{
  "arch": "convnext",
  "model": "multi-label audio tagger",
  "dataset": "tunes sung on syllables by a formant synthesiser",
  "train_examples": 39062,
  "gain_aug_db": 10,
  "n_mels": 64,
  "hop_length": 320,
  "input": "log_mel",
  "spec_augment": false,
  "win_length": 512,
  "isotropic": false,
  "norm": "rmsnorm",
  "activation": "gelu",
  "mlp_ratio": 2,
  "inner_norm": false,
  "moe": "soft",
  "num_experts": 8,
  "moe_every": 2,
  "expert_mlp_ratio": 1,
  "slots_per_expert": 1,
  "shared_expert": false,
  "patch_size": [4, 4],
  "conv_stem": false,
  "depths": [3, 6, 3],
  "widths": [96, 192, 384],
  "kernel_size": 5,
  "num_labels": 26,
  "residual_init": "zero_last",
  "optimizer": "ademamix",
  "lr": 0.00075,
  "beta1": 0.85,
  "beta2": 0.98,
  "eps": 1e-10,
  "beta3": 0.999,
  "alpha": 4,
  "grad_clip": 3.0,
  "sam_rho": 0.05,
  "steps": 11400,
  "batch_size": 512,
  "epochs": 149.4,
  "lr_schedule": "wsd",
  "decay_fraction": 0.3,
  "final_lr_fraction": 0,
  "warmup_steps": 1140,
  "weight_decay": 0.5
}
Rows from block 7 of a small multi-label audio tagger, named by matrix and row number. Rows with one number within an expert belong to one neuron, the router's apart. Each number is 128 + 32 x the weight over its row's rms, rounded and kept within 0 to 255. All counts start at 0. Numbers have three digits each.
After each expert's rows are labels from the 100 clips, of 14848, where the router gives the expert most weight on average: "responds to" is what is common among them; "peak on" is the class under the peak. Only what is clearly more common there than usual is listed. The data: tunes sung on syllables by a formant synthesiser. In brackets: how many of the 100.
# router: slot weights (model.blocks.7.mlp.router.weight, 8x192), inputs 0-95
# up: expert up (model.blocks.7.mlp.up, 8x192x192), inputs 0-95
# down: expert down (model.blocks.7.mlp.down, 8x192x192, transposed), outputs 0-95

# expert 6
router.6:130152118116146129121122130111142184056121120165095114080000144135176133135139106129088133108106131090151228170127107160138127140185109195131198123089113149158158119116122165113179108047181158139147112127131135133154125186133149123132075138073182184135094144098150112079181126044112107148
up.7:113093142148160125112107145159121140195185091107156134121155124131145112147062127146093134112104115142138124138083140200135100125098221069133122127109140051112101145185149090135072131168098063148152109109149125117128119003118133142066122130126163180119133135158140165145131150139136161122
down.7:156111163064091117142138100171158080117122126210079139038182107141118116146107090107160109135139116119114117098128146131098141176094113134150157101139154224111134110131113142163116070083171169148118196165185141126138094168113123134170149069079066107140133118132153119137116079149109081136
up.8:085116156138158137101107071091179133094162101120081137084115127096109143079149128123146208123171126138142165093111120052112118120149175086118156170112078080108131121149106131120134102123140170123097114138116163114131106195003184090124158113153093028131135133125111096129096157095114136120
down.8:177124091143173121136104096150096118142170115177137122097107126134218135139195096183106136118117164097130102154107069167049255136210109108134154126202139193169109123105162142183112111134139092112126136112175116114064119104104131132149115134144086124100137078066116157122146141177120142142
up.9:109112114144129110114143122079150155113155153137136103112141151090209120082150118138121255142122142128141138123177151230111131131142131091134206124127126151135100118168117137137126101105134168118091128136146152115116109187157115017119134156139112089126115104177135136083153127101089114104
down.9:126184141105094147166154198091096145147106146109162145081191140059153078075138190151134130103125109128178145111158150103171088187112116127134068113100121042144111117155107121146145158116056126130151099116138158110105168081093162189148131112090169136152130164110128162161117162133099115185
up.10:063143138143110150142115074190132129185128090134126138164116123113144126118109187120139052095079110130132129130130095015105141168123167232139136162120150000125165074106151098088142127123130110145143114132112160058134155121089085116111111121111139155113126142130082133121117098112138096159
down.10:089118124165122110133170150093131146108103126096096151184090150146144113151169176125165089150110123124126149121092158132124147163177187114111123090086111079135172100205171132130152104128143147149127107122106130118053117179194128155100137117088110103143109112130102065099133128125120115116
up.11:133142156150129115117122084145086149191144132130143145136104123133153118089130119154122015087077120127124125162145132094130131145089120115131179135096150150133134066151152156118100131173123114108156115102113127088142140034054161120158102129101153088117117162126111127113114125140158101132
down.11:133103153112069166184107127040145140106043180101129152148127137151137082111131146108131193144120135134111154118112117139146143096180101123129103149054123100132147051117138144138134110195170129111120189153081084129085093098113144122072154077106108105203090163129136086136110023097164102114
up.13:145141136130105088129098105145191129094118105130145130110153147104078113129147155083159159086122171120132149052116150067098121114116147056122112124126076120124172174113090146116115120116134187149122136128099152152104032155119142196191135131164113116135118147131116112130129123177125078155
down.13:116153107098103105151136072116165101130072173130125132146142142147129183145107083136132124049116144095170177123177113124087137109173112159139175131189130125114131111115209120158123051152154156091132128118194110137204087086160100185159106100163150215144106127103103101112114110090183148136
up.14:139144119138124142134154129128120073141139103116111126122165116121077127128112106136116226134130133170122106126138138138104122106115180127128099185138135128112106168149124090122106134131110100124121134122138127139129103012090140158149147140148022072136141132141118122151132142146175146103
down.14:163087105115095168149133143102112159117098036140126121134121129111163107149142113098153101119080051149139125103138187122177249228173153160108103147124137118155115149121094129074176179131128091147148174082124113054115131141171112127116092165182098078140169116100103072167091071166103213154
up.15:141147155130127117120168134245108121093079131150102159117162118122050108135115078124131235122148135144136104083153119114122111139125118088118082094104135159171110168167139134132103106155114124098087142113085156134118081122038115205159130109153116102148129113100109111175201123132120116093
down.15:101110120146133082112116086129144160101146130154094136132093123124145137142141023206101104125099156137125156127139120136154093082102126143158165100164153164139090067077098119177117066135128129097119179025111183098079124135104149139118130157206093126097116122097111148150070120160136141108
up.16:087086131124132113121097158151115132173151093125112102139157135097195129098134128147132255149124147137120116112164172081092107109123155027119147123123104125100143223165137145129130129132119149111119127115118089122126083109103132101149136128145101088124117119178111126111127206122148121155
down.16:096098089150186139108167137133083149116120089143159135190098089145174120131120074198115111165088143195112099118105103213109178143102124138166076097139160159151058131143112144133172221096170121148172133113119111169140162090156090122130095141143150116108145112116104128151141108160167121080
up.17:081090141085148142123115079051161130075145101120127123166127104123102146140079128136111206110115124147130133126175147069128147147118203155134129210135163107140116198105141081137126137117101122151149126113109081140138130178159155085122122130141150205137131108130121172153083124119133121093
down.17:092170137197121116130075066142112107182157190138167150169122087119111083144120103095131113088116148146117107140175089166124038060113072073231105085128145081138155148110121137112154115070166078144122112116089144114071124129185147118141167096135127168077196133142161091124112136161136131093
responds to: mains hum (59); vowel: /æ/ (39); vowel: /ɑ/ (36); muffled (low-pass) (29)
peak on: /æ/ (38); /ɑ/ (36)

# expert 2
router.2:050160095114136096153156169109168128180157074133095165178122096123134054068120155104123188154198118143125158100122117083139125065155157115109064159200079143134153117110153138102169097115150160153100133159160108116159167102072171084120140111203069141145162120081119108127126144136115186111
up.7:144130137124141105057094105126123109091106137102073114110104148159138087135091108148179104129160114107158125115129182106120120127115133117126129145143196153189105123150197099160163137124045113140142105121113204125115114200140145197255109135119097103140112135176079066130104172127135118081
down.7:118174116092125147169135184119156168158079138167060151114088147131116173103092094158092172167132085090133141191139109103056052130076091078085094119089084187106155138136173158164185130165153133117184173092132116106139114148130130157119137131131140173125084121130161045134128130118137168137
up.8:173108146121152081115189162159132126103113161157102142129178116124125120124091081147182132091109114087118069124072144209095156132104046093118170031113108101109163110176142112118065141156131124095135131100107087135120132116099134156129095118146143110123131108149088104119150033117152131082
down.8:180126094085059072116124149112122159102117173136213153109056114128133169133188049130083127132158176140118130183116154081065164133159142134134162145132092167105044141112098125153208096151148168082132107115160128134157153101109137107133226097126206130112140114143121188099108137140094108125
up.9:174105139111130120097104085102101063082116134141110123138135138106177192172122134102156152125084121120163139141072134241116131122097099115140254105152116127197136147172130153131164103117131100125111125142106174086128137232135108162194106121123168080125121128139094112108149188165115141113
down.9:183114174116071114178124152113099129094175141148074174073126139092161185107137135089140173109129139107098081153159174184066053161083114125113141086153149133151157129172131188149112144114124102122121182156134100177178138113142128163116085096115109065076148109102083066179165097104130064136
up.10:157135121112089112112167116138124120200120148102132152108124154115064108149179110102118236114111143126146111152078089142133116153110126178153125137189110134212103094131131153162100115103096138133091110101125181096102148134004115181163094119141040080152121099102140134110172114148112113110
down.10:092159131135147113165119097128134133159132131122121206119113150126099129145106078085119220139152115168168113147139127116091213097174136136115057104051069090089140134171139172143119156106141123155133128106159149052079145113174141142146122158114143183164129092129160114147064181117124112123
up.11:177118112108122109139129078070147097100134114112095150145063125122137121138107104148154118183085145130128150128137164163113120127138099255126223145123112077099152148145149143121152113105142140145161143129118138111136125158149158181176136113132132151115123148111107114170113115120145151124
down.11:158086120102114120139136098093094086097090141131158166078130092083139130188144217126157115138139111085119093164141148112145149190127112097064143164146117128105110162103119083154120093199116117158124139209093124126079127144127148119112121130114115039125141156125105108137146039112109194169
up.12:105139154153090109092134157100139134091169151115112151129095161120024102179107080112052255121114140110133096163107118102124151156096135097149109122108104148102088127106144137176076094118092148134088117111156124097104163182077140158199105106166169106151113133117138139100178139192095122101
down.12:181138120093071082201067070123110145094125159130139192129106155119136171176121109128120139163188160157153099176163142106081136125121150118149147149106092222086068183139163142155171153128173128006116116127167139086170131114131130097116117132125127143096121038134133006173123103108094086110
up.13:213140164133170123100153104132097131104116153138124120085124154121145155125177082163101099121053140112111151127121182194096103130099103118120150115052214072145076180146089145121168108140129127058099076132097181164157068148168103119160108119104135109125108116211161132099148155137122071126
down.13:108072070107131130116130073110153057136112163157149097171120141117138131148111128120183106140140171109132122112128144152141137119131125097087130171163164166095078124126105071119125099170112131095126121148127137106123087030132126154150148147090113152141068142111141078161165084059113168140
up.14:140101168109146124116197119065106114066103164119136123145068116136092157112062118124104204205141119160106133194082129194133112118124124110121110158196124124160111035145155134124232119105136147149133135139125188120127134179115168064139106123127218133107130142117130116099127125058164123131
down.14:151116140119104150131170110102079105102164127130120132106186157141124129120148194129203088130096178117162131117049200128171192163111134121113167111145123112111116133123074098125092171109117138135054149185164141188112114160167155152114110101131144108147181158099081137154148146089129121119
up.15:159097147125167097120101136151093088079135124143121125128046141140117139119134125114131108116174135101135135144072162052117158126102108175126037109142161220101149233208150116131217134161126147117154134091131166168149139166129141103155159117127136064127109136125138086101142096184128132129
down.15:107132132133160175110185141127133093079158145080160112198115102154156112135160147170105132091066139118181149131091087127137164082209132160137095176086109113123092137175159127100128159131130183101113083072094181093137130154148157121079100120112136140162091129130140107147159150139125123123
up.16:186083179154154116097126109149094133096136195127098096114114170128172140136171069146119068107072152120135157149132164135072117119085126143152172155086225252126099224171132089101115130105114092157139100097135180175163113166187109111117142151116097117152102122200148135129154125149121068121
down.16:154074086139140060107104104165105119101134113161179142115088097165107192191139100104144095134142140146150140137141119102066138123121124151070152120194130147068102170108105177159118057132151119091163126094075135094125134156096073122133112157147085155110160091141162128128079103143156192126
responds to: quiet level (96); vowel: /i/ (38); white noise (27)
peak on: /i/ (37); /u/ (29)

# expert 3
router.3:107130154123160103107124143121156137072126117138126137141144153137118156122061119110070053240079104182131101173178136087128131122124169085135152157101125189147120144108146118101123090118150102092083147140132102140106110138046105072149120121181185127132161138126141154150127084088144154152
up.7:141117132146084119114084150210153112146133102113146127051139129136132134136120129099192127113110120139121135092138125093141112139132119140142096000160096169117109173113083207154201128179141217120116111132102159122116109137166063164073112142164095125134094122113122156159130123130122151139
down.7:049121213096107138150169148107132152127116076170114129071118148090093127114146179028170154111178134158149159128099111089111164173158062081140122101104125094086157068155154090127139123095089134188084067143126085164117157105123167152168137096108144164151146170163105188132103197120098150150
up.8:181077146090170125143131189096107118160132128107114143141135139160117134147138085099143108138126152151138142117160125061124140160126190141143134162104127167106105142080146052116097120110108109118143119122164138137143097161078214169147145146133110130147144128138143159135092134149133141135
down.8:201138163145172126114074100102088132128169109142152136126220146130103106087126174097130092131148145131162096123101129166142222178195135163085095127132132123151175145145102093174123121144092095124093134118128119122059133136183094124125080141139096165110086129150082116104127165134118096152
up.9:130092150161115120131050120098115128191140134128123128114119127109255102131128141136131157180119113134126137119003139206129132131132126127128119175127106151137132102133132120131130129165128050127096121124130123123130144159255117136147129124131148103133117131124136109164128135128123103132
down.9:108146128119131079157106080150113135176091162082131116119057119159173185179155150137112120071124123132147108148145116125111081076144175147138158137128148123122167206083124184095128152130163109053172102101067116147070106122158134170066128171154071141136114056103162073149145113125118101169
up.10:122189136101116126134163099094155127168148128130098132147083127111147128164156086184150107108217085105136155141148130153139117116126101122118100131145108090102093085195137118175125129105117119138155119155102147134107127000080152212255140095114113108129118139099123106103069146076133104127
down.10:139145178189189110131144141129127172155085092068109179133146164165140098113160143169170184130121117146114108134068217173143124224058132154152142101110132137142145181103108092132108088131110101166180123124130082183137129115182126156116140127119167119115151108117098079114115148177127105140
up.11:175156122105126114126082105087102108111144057100110106132140133138099131182160086152110074109188104117163103160080133112097080133123121138134114201093154080102114132197118050131151135088119099135185132115118151146121125077097210199234130133121138115131151144150130078117140160133163084131
down.11:190139063143130091153099160159128140144108153081167151129111166141141092128136127163128175130092138140144131149075248184135097147093183163121153137129141112107109216134128142136128146143144141147147185107105136141120107100159124153127088113117111150092085096103118092142124103164157141096
up.12:113104236125097128108121121139123084088094153112126129124095106126109143102129066109181070112104157106107088116017116105112104132117148164127141159201093089138139128081132126123141148127127156138131107128130143138143136113142145088135141123116128126132122140109118123133107181255130047095
down.12:150082105111117096130195232093131175118097137133143128146114084156115108161120110192182141158141088120107093133177125027147158075165109195130142132086108170132153122100104152121117099154156131174115123155192127154121138157140104051156118162119115101125112103126116103147110152148082116109
up.13:186204176158105107132102041151130179172124116132103156121120124103133136157116082108189091049179137091157110097112142037144110122114124151135088108145144128158089142184142125139157148141113131151166131118107208118112117063079133192144095115116098104132119134124124110121145116192097038157
down.13:107138151143087182079114169139162158147105133044125142128098187064144089150143166193142094106089107107116113163090206145166117213103228131113131123162079130176138157130102166094153095121101142169175120078159102163043134170100142148102102150130091115103141128119122121140118133135086151140
up.14:058128089127089138143115157085131150187156139136136125144172117141117068142178167135146246163186115125122145144084113255131108139127125116143113110174096097141125123126140138116202135124107104155134122145178172116135138108172170131106114115095118144142118148098136136100156127211122154151
down.14:135098143104204132141162132160098115131128082185144100124189092144102137124108102068110109159148123165143126096139132127126239155167030121194134113119146113100132159094153069165071185175103125139148135119143128178106090109175134058165139110136107152072111137147106225094087113134109082110
up.15:089181108166119108138131086189169135184105080136128132115100145140113114153152184111148113092148114096119140143185121029123123133136135114126079145132090183138151064156119144144195108131121189136152132131120127111105162134087151164161089131123144141132122134150151154140117117180154074150
down.15:055085152124189129117137118085155115125108128142064164136139155118118072127119176133167151154113139137113150104110192157151185201101160121104088111124169115127163164096131066097106118097056091203153149149102109150138127131157108115088145147118119170204128174137088131125149096131158173120
up.16:087142162153144126138120150056132115255074147112125133124153122103207107114181209128034086115119096122097128146044146137123131109125135111126159160106133178106130074189130120116102131105130052098120115176129107128136184192189142130144161128135125124122125161122126126141117138149165116136
down.16:089215126126226122105049089148129076108110201157095128153134172222149142161136085073134171044125173101161126147125083147095100050118123108114119112155122064102140178083125115118069142125139152070158178140098126114043105120159102164099111129109116114133129146135159082144166117077133077112
responds to: quiet level (79); vowel: /i/ (74); high voice (54); mains hum (25)
peak on: /i/ (57)

# expert 0
router.0:127132071096119148159180131161158183254087147167129159129088167081177102125089150112092183115127099159165140141148144147164102115138083093147126126129066163097103135164099122062127114141119161117112138112130162105107078209082113142115124108132108183151131125171138177163106161082105168147
up.7:146100140130137107156081123045129099124157116110104118114053124132189076125139131149125176225135143147127133182171127124104107103112127114135112208092152133127100178165130146131124151091126099115149105139130110162120118000097129055171147142090106083126136141119121080107173146136163122129
down.7:182140107113173120158151148166093085123075124142137097147092093141103125159135117098097100156106106135143131126127071131073117056079148103136089169128087186128136183153092130146167103095134174119111183072179098133183136127140151111181157156115121184177157137146137147156117170132126129072
up.8:141100165125134163102088055088089143105167084111095117103109125101135088129169078135122154099140137139123133157105127054120100121128128146128097070119125146137159144196076132145140134065123117124142131130118155145128116089132129142070146138137087091121114138158127087085150185115134116102
down.8:108128174061158161187143146100158177164148124142111142123104108125124116143138082127122168175133108099118059149150062160106122092112133132095115171087161146136116118049163140136140150167185112142171177094100144112192136123096152151087150161138122130157106163074186095175144084090143124111
up.9:169143160131119147132153135121133135114161165126065128125111133108120142121118085135082157131121138127129121158107102025107136136135105158117154151137131061115124118120115130126162128067124117155090151141118125092112117075234141104076079111150139128127122115125173136080100134096120130105
down.9:135113080136140103122140171129109113098095111106144162155089164114127187113195095101126066150108135150143135083120190131134153163231183070145140113163105050133180167118176128100115084158100114104193103130095116124076130126171118145155107135099131136138143131138080198060135125156082140103
up.10:130100146185143151123131113140133024120142076134144098127158077112085117141116149096085146155120127192128150169131148067104154101107137185119055156136134176127121169152123120125162128099145108123136120115168149161161115076075160111176135169141110135126133153121096101129127120167191137160
down.10:106116083160168080155163161118118141131095153109136112139080094183098159142147140162136087159096156089121103138110146106131051071141121153106172164132096175137137069134109141096160087123167170133130110143136133110182140182174065137184153136151119097106119130087172077093105105181149174128
up.11:117140113142101088107110113061152094057152076139130141126136125123030177094120117139144088159103153105146156103093144019126147095122159190106135214121119139144100180121170122128133120129138159103094123192117122144137132026197157093171149126156074082131134131127121090117204143126128131140
down.11:106140075167164066133106159207113133159110148141176103171099126124145206131165116135158114126127127138165149123157175163086118143177168119191163138154115020124149148136154123116142114134123148081148042108137045131082160099121113127169153143124117128137146119138142159052104138154096141161
up.12:102127162158132126109125090140132091099127134104113123095129091132083129105109148135168025149075112145104152142202148105111126115113172170139131192158149100141126158116160131123094143121110136160131087124142130126159143006082159103255142131144134097147108123134128105146134121155152099117
down.12:176130119154085154046025076124139128100141133100103154122123085129146111116135000174129064121116109116117123162137149084179182136133185159109166096200108157151112131167123160126159089081066146098084151114113081154157118129119109128151154104129130161165139110112151131127137162142040158122
up.13:096139113144138119125132124073122123062160089114147129088112127116000126135117119116130049079096155117124150110255122054115119147135152139112112148124151132132145164104105107138130151126124156129142137116140102140113126037000165176144116130148108098131124125119135120127150124127139122093
down.13:100127097100111165145127159150147142146119133166159130102189161133089089094138149182148174111156156166155108104122094092127034137084045112162130188121130169090146070057149067174090068143116134125089095094138126121134116109141141143184117154101154107150089139126126097145073082155133130130
up.14:096136148148130160148108068111114136101162097111127103128094137137000159121162102121103070217110133145103121120069145133113140103109162145138113132127142104135148157139111102130105144164115105155168123120130074177145111113223116139167154133132124135130117108104136103157124158137126100155
down.14:154175106191191131093128136150101133156146163075111079123154119152093120134156122173137131134104079164147092102088083102127113037107055142136122111085116102119121118130089128129145176063109180146117097071132101098163149110139188117121144146159102173172114134145123120148138158179125105084
up.15:108120130138107084122243142114103097121146157138117128182093139146175116107152100155166163092178150130108148147075152060105133123104118153143121172149150077093071077131130122140074116129120132110162110114125162135144161031037108136189155155127087098113133114124130131112119143148142137106
down.15:054099166064089197145113111112122114130177137182100127116178145100112087074137129088111126088162123102149168172129071110132104166139066127131135145106127182129130078141146116182136107104087188141078182111181117160114094125101165135113170083124123148184092137124150149176140099094110119155
up.16:114143132150127107091106203055126103060147133134099128118131108111043127129103088149139110255101118114105196136149136208117148133122161124097097157132174155131114114104157127155136102132128117116101097184106133138118148168033142099150115147199141094108089088099151098044174156136125107100
down.16:139130109112088156137093078120151181146051164108083139136168166152127120078109064143092147127105083129147169154125173088126081111081122188110125147088056157147157112120122154114132144091085137126137192106123074148177111088138178149145204166102161118190105125113134116115081099144146094126
responds to: pink noise (41); muffled (low-pass) (39); rumble (37)
peak on: /u/ (32)

# expert 1
router.1:140059113161110162166084156116106192137119162130177124136121122190162102093090153177133170077143116133091061088177126122122110126075125106136098119165147123158117144092162172127109139147092115122171122080181126123175141093225134170069114086130154062117124118173152127170119099162156125118
up.13:127119159067144048139125128124139109154141121135124121122148138127138050137119172123138122139119109160127146164115132120134197136209114100100121128124130124123116137166114125123085114138149165136090148136133134123145105132118137121164141128144129130134129080134111116111133189030092102161
down.13:130179120109132121131159093098101129128090104192110134107153146181073150136100092069124115145156186151156170088104151097146111115078073113109068038173126112116141083163150144158149140088146123124093103155159182122203140144149068130137151063153093159139136155167156131151129106078144153112
up.15:125132120113158109081155074149144116133135139207054113122133228125149114142167125103112066144101167142136151139099158141133193130206124103163156123130110109118149135183106102113106097132200139108084173182119133097117084132105137120189138142126112126125087075096165110091193126035121128119
down.15:107137138095148108172154098106165163151126090098078136144070094170153162119128140081115132113085101089132124185107139161069155119114183098123179151124120145132124172152207158084142064135115133135133088115052119155117154098129144146086237130127125112120090068146159161085058100136121125080
up.17:141126082120192118129148128131139068130125147137108133124155133134152147134124150129042168134112127155129129136079105216133173162188130055117157137092076255146120110161120103134141128153127153126117121132122142140117106136119140124167137130131098134127130072132125111107121143110116139172
down.17:166131133163134097162063100166171114092053095192167103122097117138109166147099127109128118122110122117158110071129090184125125100109106142113162199136120172099141132117096082128109061035143167094104147112152130080140123163146133130186148106081150173141141132154147134175137140113201159119
up.18:092123081085161112057109104141145096136134136179078138100125170112147069171125119133142195157120130154154142146114208165127162114183133060139126126134122110080117161203101084127150112123158128060075170213130170109104056126109103085211132122137108115111067093118135125105187113057099121155
down.18:054130130115116107131154171098201110148119094115081126115070143129147138138105143089110151104088075092137162164138161092092136140121150098100141147119091123149119105159208120101134089134134162193110115126075151161072150111128169130124175128120127116130101125172143140100086098119131150106
up.19:160116131119151128122120112150143041095140115165118125139111143127163137154119169119115122139120119180128136255135146015140254132181112140128128127127122116123121152143133075127129125137143169125108134128127151125112142128130120109184182141133136145133136089127118132116150146093037146143
down.19:119190100045124068157140154136123144137075126141140038115128130143184124118090141125087097151167144128124179116119185085155118121053105130095149089085149135077140142136133110159156153099135176142083116137195175131148161127192105146093126128130109168129141090149155118129104079047133137106
up.21:157163122109135136140107109130122111123124066159114089115134147160126140172108168148163073127149106131139158137126125169121138134130124135115121124142100141132108134141131110145135088128157128255105109172144126132134128122130111117159144139255115130195114119140101117077114147102115129128
down.21:180141121072110166174160174082115133088110086146176151093163125159115116102104173107128170143162119139139074128086073145098132200068113148123160164091124194071126142074131096158129111135136129138115116183146127165129134160108106128116141109122130094122148128159142093136080105087157164095
up.22:131118110145106157120125120135128093113144157130135133139159161129162128113131171131120090133112120132130119194163147096133199106255113109122143127134115119112113123173156126145108111134125169124112167142135132115099169146109119120149160131134137134108130025139145136109168192036098129068
down.22:123141143144109105127083169084124090154154129148112115113103162100175134134193180148154129104100188138124129152111128139041197160081134162136158137131112105111150141140143081154072156150126105163122114132132101110080154118094132133099159091101165136123159127087115092138167119116161178188
up.24:139111149053175090146103133147158023172120088163087130098174125117154129149120127139109175143116105238130138194135117185104159169132151123076113161112148132138115150147071103134111118106134160127093118123133141133079034047102135091168135147137058121144128134127086097089122208129118108201
down.24:123161122094081137177122112118136142114137095143168118113133137106107143152122125107235130157144148122124111101124105142178116139137102165062099142143129182148116073128127130090142132079120156115101121114172176079171143167143139196144128115068121065126178149132113088217197101163147165143
up.25:173120184139108151118104114133116027080134138155114140129179142112146147155117134129102098143051148147149131189068160045122217138204164146132161138130104176124111160179160079152123117192133068129099123120105145143100187161100095102157165129140131119117132028141126064141130173072073120115
down.25:136176142134154116172085159136153089153120145120107143107181192142108114119098208125140172101122130120220145143122081089110064137132107115117168161131038061130121121121150120125063119118136143088117113186145093157140159130138150132182116114073154112110177133134187135165159125128129129146
up.26:094161065045133104109138131137118109102107162137103148144100136123121048174130103103120158148116174160163132113159117125168132123174124054114085091178132110093155128140094098099160119086150118097119159202142120069094063144131116119161154124111075121123103100093144127126162108094164174120
down.26:094123126152201105154160114120136108131106101108107116208076115182146146143106177107071154140113074106184176161115158146105149128131131138181138149084106086131109065137128093119076122127098103115118129154069143153077134112156132118143157138125185089150169104173154121122089097120162088064
responds to: quiet level (93); vowel: /o/ (66); low voice (52)
peak on: silence (100)

# expert 7
router.7:123135178132148103108150093097119074097128167118088106123123089087038078140121072134173075104089115130116107183145155225098114089104179129154114187134149181148141174186147145117073149148125038153085098138135135161120139158000139148149112132148144096102120118105131108116154160169177110089
up.7:172145131098187170142150195091093134173116128138107151109154162137115141143153097143127240122158136118151117157145090102076137150127053071130143065162099072079115072114145104126169137112126182134122122128140085065144174097158140172076167114119095194137114146136118155110100076123127148081
down.7:176087140145089115069129143085124175097134112139190158134141093089146169156107138121126065130087158134083138133109144117117255128173108146149165195200156141127161152121143149147161153128121121157139175137124150132148125136081140126130114133154106072145148135144061197118130136147099156102
up.8:118119165140144115126120142125129109151097165116122141145208126158082092145102105128143093139097114115140008202099138060170106114135112070116168142093070125149139152126142138164113145175115103098137139106113155163112131111107125105113129125116130129123117169106149113139121146175160109127
down.8:138172192160112179111141127171142148159143159081105150112132160151111179127104115151123136058143149116139113099133072123083068030122091134148111122095124113118178089183094153113090170079152118101105072162140134044211096113151114149129176134119131164137085145107187170138141208132133102154
up.9:119131118116157123135114092132128123208139097132121117154151121114092124145143154149103028140090121121101119154095117044146157110127123140121124197136103084137135175111132125151083138149137153104143122136140118163149128133126135083122127126097106136119105133120124163136091122117128101123
down.9:104099108163128149119135106156094156149168114088171106140140103135115147160183061098161074136103154188129144145131075167082066042096178110117167118102103115113120143168119130116167132109146111107131119060108147074156096126157142147093182183155134185082124168131131123148138132146120193168
up.10:122117136118128128118089134106131129133117173127140141130016133131136167147140159112163165086132157119130094153143141146119164128113106032133113115109134160136140188129133116141119143103112086141100121112153154134142113129089045191096124119113152102137123120132110127125177080167108129094
down.10:060196122113111126113100128118123111122168174111111090104134110141130092070106180130093167116144140102144136142134070129148166167205105144134103159138103106102159125168185136126150117109095177089109039148132087105118058163109147126141170144131121140104133144175149187078117209143107101096
up.11:139155069121144135133055116139122198176187075143145115127045147145160145119171152146126142155134126168162178137163111063114128122140132075125144106124102109099099074107134070129142096069134154137166149136117116106125094060123159092068132120080109143152122129167116132117121091113137103176
down.11:118113131134046141146123077150087132130159151106136099165073133113116145074120108200139108107098127186138108132136112148158099062096154108133098118076147129133141124163088212102163190124138117108128081103130173085172081135075161123077071198140098131043109082102160135197127150127086099153
up.12:187140125121121154118072152127136162093171111121149132123120159144173165116142135113130182114124161130137157118103089010040107147147211157124175134165111104107111000137122099126116104102137158151142138120122121074126116075128148160132109133123193159143138146142127116139163134146104067158
down.12:105128126148136136071122139072146117115112154130118155142185131091115105162113152162174100142089130109099143097110176134151099092110102188114088112079148097166162138122110128102065150093088099192161108208090131095151140104160079140138121119126126096159120142115113062141150089101198133128
up.13:233160133139132122162188166107182098166118147107094138145193122121141057127142039117179103093093087102141101081177169139145126116139114093133035129145135109115134119136158122159133125149085079117123094158107112170116170032133128181160110117140127118130137134120143059118142086131159110084
down.13:133170124128113073158112105155111151104125124142148118105124092152142110164054169179116142204138148100104092156208091151067130112160150152134139156177188165139132197112146157127182146112120075116158141111095138128159093123102079080112149160179114167109138043131162144110112113147126109083
up.14:149122134111118093120130131092172074083140137088109151135109118135090098151115082082161163116097164121128109144095073175163132180226201098128131107184057038121171088045120143141103141135090151103133102120080139065094121104148110081224142124131148104104133146103149057174109125164128128124
down.14:136120118098094185060176127066135180055116133171158165126160105114124131146127138139159119158129114172111160130162144134136211159159163190134106108128148137134106138151145143126197121061136070122099114162074119142172112147139105053104126108167091120116150108181093135135111108092093155102
up.15:127159143143147161114175169122119111074113151105116126122014097114029102093143084130138043136127111119118090136101127123172114119127125080120062124167116130150111158096148182143102151100123069125102126144137073101118149111112128122109125115118134132127118119086118139142128130225152133094
down.15:139109146142179130118149136131144093173164178157075124165170164100113081084138109209117093122125146144131158103175096123177134071095144157156126042116175107136122099152060121140099193159182135142099138175103093196090119134105112114138112123163117099158164186118112153126126100129115080153
up.16:111124115171152165143084149133144166108168073145181156119097172148156165099095184156080216147162108149169163105127119063133125147185120120131103157120063110135089069147135124109129100134125161121141171134121116062127109107151160100122110124119093214155114133158113161119114120148116131170
down.16:110132127129117164099151143181103114181151116133101168139110121149131082175081087165158116136112088190203091124143070125070108103070132125080092091128095104075091150136120150139121157118153157095143159126141114106149150141115092115175079149101169153063149067109170167133081161133112145165
responds to: clipping (67); white noise (44); pink noise (42)
peak on: silence (90)